config.toml
arch = "unet"
model = "segmentation model"
dataset = "drawings of small networks of dots and links"
train_examples = 97500
image_size = 48
crop_scale_min = 0.8
horizontal_flip = true
translate = 0.06
rotation_deg = 10
num_classes = 3
norm = "batchnorm"
hidden_act = "silu"
pixel_unshuffle = 2
widths = [96, 192, 192]
blocks_per_level = 3
block = "bottleneck"
attention = false
upsampling = "nearest_conv"
init = "torch_default"
residual_init = "none"
optimizer = "muon"
muon_scale = "original"
learning_rate = 0.024
momentum = 0.85
nesterov = true
orthogonalizer = "polar_express"
adamw_lr_other_params = 0.00098
gradient_noise = 0.1
max_steps = 7900
batch_size = 128
epochs = 10.4
lr_schedule = "linear"
final_lr_fraction = 0
warmup_steps = 150
weight_decay = 0.06
adamw_weight_decay_other_params = 0.05
Rows from block 5 of a small segmentation model, named by matrix and row number. Rows with one number belong to one channel. Each number is 500 + 50 x the weight over its row's rms, rounded and kept within 0 to 999. All counts start at 0. Numbers have three digits each.
Before each channel's rows are labels from the 100 images, of 14976, where the channel reaches its highest value: "strongest on" is what is common among them. Only what is clearly more common there than usual is listed. The data: drawings of small networks of dots and links. In brackets: how many of the 100.
# convs1: 3x3 conv (model.enc.1.2.convs.1.weight, 96x96x3x3, each kernel summed), inputs 48-95
# convs2: expand pointwise conv (model.enc.1.2.convs.2.weight, 192x96x1x1, transposed), outputs 48-95

strongest on: white dots (99)
convs1.41:443499538541520464600488382437506433456516511436450558532480432365447468500495565516508532437504491530556515450449458571489639500531494517517436
convs2.41:461577438519451459531577470563627540536532447416489547423489453548547515538472531570402547490485533552497423534522545565454457463371513536540539

strongest on: laid out on a circle (76); black dots (72)
convs1.39:534523522526459511451460449595427494440634520532492551506482498496441499495483505479546467558591540395464464546537446457547456621533527469527543
convs2.39:483456471550564467439512468484499545476553527475460534503539422543511535521505491580509540457425495536499585480481492478552470458523473427470445

strongest on: white dots (83)
convs1.8:473451497424486514547519442473452443550593492463485499501464497623474564481481412433476554472446522532474486393494505506540555439490436523521513
convs2.8:491463492508456478537496471553425502452442471528519507436574363499551533593466462517540445421426510462461442512492502425540554464516450482642452

strongest on: black dots (90); laid out on a circle (77)
convs1.86:388543439549375423470523480550506478539563482462531507474458579527548563477478558489558434488445616424584491522460383570467492476527461495551419
convs2.86:567480393482522431484499448473450556440493511470462468528550547574498465468476501500520479463509472473515574448558488506557478541409497515504425

strongest on: white dots (85)
convs1.48:502529505477437518495524560445575428481484518563454406587479537570571472481524450505530504498546555521446513480562421481451445520419489449475524
convs2.48:464622457456502432457460494478536525578500523508475497458416459442455621495477596544503493509550438471487588415437407463474520475461480511440419

strongest on: black dots (83)
convs1.11:541446460456504420437521571518430531429556506472454586560513517480503524523519434516531480502536544527539602404532443518498437480604500563494575
convs2.11:497555435490454522516548582540558461520445544431517557505536508467379482514492457342437491596495496519438412569502542462461556509575504514549529

strongest on: orange dots (30)
convs1.43:460485440473504522554538572509492531552423468411443422465539423449469536517517536507425473461586510479452520430484486542497427515441549457444462
convs2.43:550494524559519505475550523509493525536495519552534427523476483407612506441522552471521519452382578492439517514408425496472466401463536435465431

strongest on: orange dots (36)
convs1.79:561417490482434458487465476465578460503525487504514484506574442478502440579531518482546532499481579469470528484586455547557497491411508450528420
convs2.79:486491440505511580491432568422507419573511502486520541449514501520547473515402505551652647572550453457539480543540558472540429473560498483481404

strongest on: black dots (95); laid out on a circle (80)
convs1.27:482496483521410476383428455486436567539551468565546586449508529495491535532381531491576424543481580494475553545469425566476422540483448576480459
convs2.27:481442444420461530528538484566430469466500532450511462511501563485530536479442479559428465567564628494536503496491470529513582535530464484513522

strongest on: black dots (31)
convs1.52:510490544554452444457462513453500482466534536511472577440520487469460383552494473447584493493400471544554476593501461491495477428508449512479384
convs2.52:421485493537542465448527577524448436425464545601499411619554419371516428480520488498532533514470560474462452470535490517413612430508487557466460

strongest on: white dots (89)
convs1.67:529495467499526512513461489417455486479433529454460511603411513487464484571458445477480629491483537447500452470502429488518512465476448491463478
convs2.67:593473517492452437530511451532453468530580490527533475433577514488454547590507504445548496458625541507585337607502440490576437462471555510546557

strongest on: nine dots (37); white dots (35)
convs1.17:382500394452482541501534544511527472514440533486477466544526497534527469529526437482464503471509488381375407401440449492498458472416471481455446
convs2.17:563519495454570578535547482491515426490422575530496475460435471509480433592464498497515482570486610483542457518467508476438417590460553485495543

strongest on: black dots (100)
convs1.68:483415622642425485448490506482519453490429505437528528475515527603521448559497576450537517482478442520541537479545444477486527512543456540534554
convs2.68:533502506565566516482619443490453475476516575489466515522520568535416442472564520502550534528454544498590501544468529496504504504592588523513462

strongest on: nine dots (38); white dots (36); orange dots (28)
convs1.26:519443454524542411434504557482496479473385487468449555488503493631534487469615400395497455425501479480444462529495446535496503428451484480419514
convs2.26:402465469423563503553559515534544494479526548505455453438474516560528493538531451565439432496462526565511492449506577554568528515494419427457457

strongest on: laid out on a circle (77); black dots (75); nine dots (51)
convs1.16:528574490515463412518485584549526413529485459489496498458448467510555479587474523454522410547528568483521598470506404507545548437504581469526533
convs2.16:524500499428463471505544520566515444419543477449407465464457546475500473433527507463485569503467464561474480537494516551502453501436411506528447

strongest on: white dots (57)
convs1.91:542468474456455483466541476418504459490542525467454436518552439497513510489462452570465480435445452460516415504495553480598506402453460506444390
convs2.91:498507535502493531508468580504528438488463543479501479518569485504537516562496533528505489545518525449425500517485483541526492466462488463453467

strongest on: white dots (33); orange dots (25); yellow dots (25)
convs1.75:415472578447449403504529383454534408491538512507488515524478479539554454504547551514452508529408454385371415466528464575525452488536497433432522
convs2.75:512519474505494523542542410449476455484520504533451526402440474542472485524448458492404534602461505406529466413544590460541466508522567455568452

strongest on: white dots (100)
convs1.2:491495513400493619467565399480443478472475509456513473547511473486545486498469487503445463454480439502479499489511592503427445495517554426449539
convs2.2:493529524491510502446490533515476511537480476447487490474479520480487452462429539488407474492520461562469540403441471510500421595488506580489577

strongest on: white dots (96)
convs1.50:502369448459472490459439463493493428558517554376456498482437476490462506538452544444475484503477459456470449469564498544453566534438453433453458
convs2.50:540486476458529503456496532375494476523515469513558458596538494530473465518447416532438505556428501508435412600510450476425464548564479463423586

strongest on: red dots (26)
convs1.29:511455502458517454450469508476495547471474438444495583523480541499546493458488571431518520408459459440502543467477446462506453426509466536510477
convs2.29:633455504544507495528520450455440429562484513506448527617425538399486539464497502489456517462588500524533479549453494497497485528527474548574500

strongest on: white dots (89)
convs1.30:505494479562457524525445438534559452457421496537440473582510516517472597578545470447442436486528502496572615474523581500488444534459505403478442
convs2.30:494527514491388413462480492577482518493580495523556514500439501519471554563554529469539497454405600496476492515523452551467373441553481568445470

strongest on: nine dots (42); white dots (34)
convs1.1:484394622580446473485491492451507486548481571525431497430510530479453525590625594465569455473531506512478525516449556443586440489374509431457458
convs2.1:487483463572580472540465565577553564488435452384511526492533496402392531408505450507581539491454497501606535571492541474502543496421525529574473

strongest on: white dots (68)
convs1.22:514528510571515532548568524478533470425540536496435441611476537571504476561512536566510520522470485483508524547476467483527475491486516511500459
convs2.22:484556547460499466555543486526555502474463526472569511588601527482540510465475556520534551492548518395530368486496579480528414460492619462566465

strongest on: white dots (96)
convs1.28:468480570540468558551588388502482500453476496456433514534458436484461510471477484492425546460552539477435504394512467475529464550432558475425537
convs2.28:438468418480672508467433514495498407488460471470473553461527548506423469486560475575523482462411490563593473508459530451621451527458497539416558

strongest on: white dots (79)
convs1.14:421516471501517469416532455539515443521467524517431404545496463460458520493468522519424420577574467525395535531561512503547461459398517466434469
convs2.14:400654484506492531444525464428512531477544394488544454463531534503499533541501437461451492459517558439461483508531415558552564546529416524584494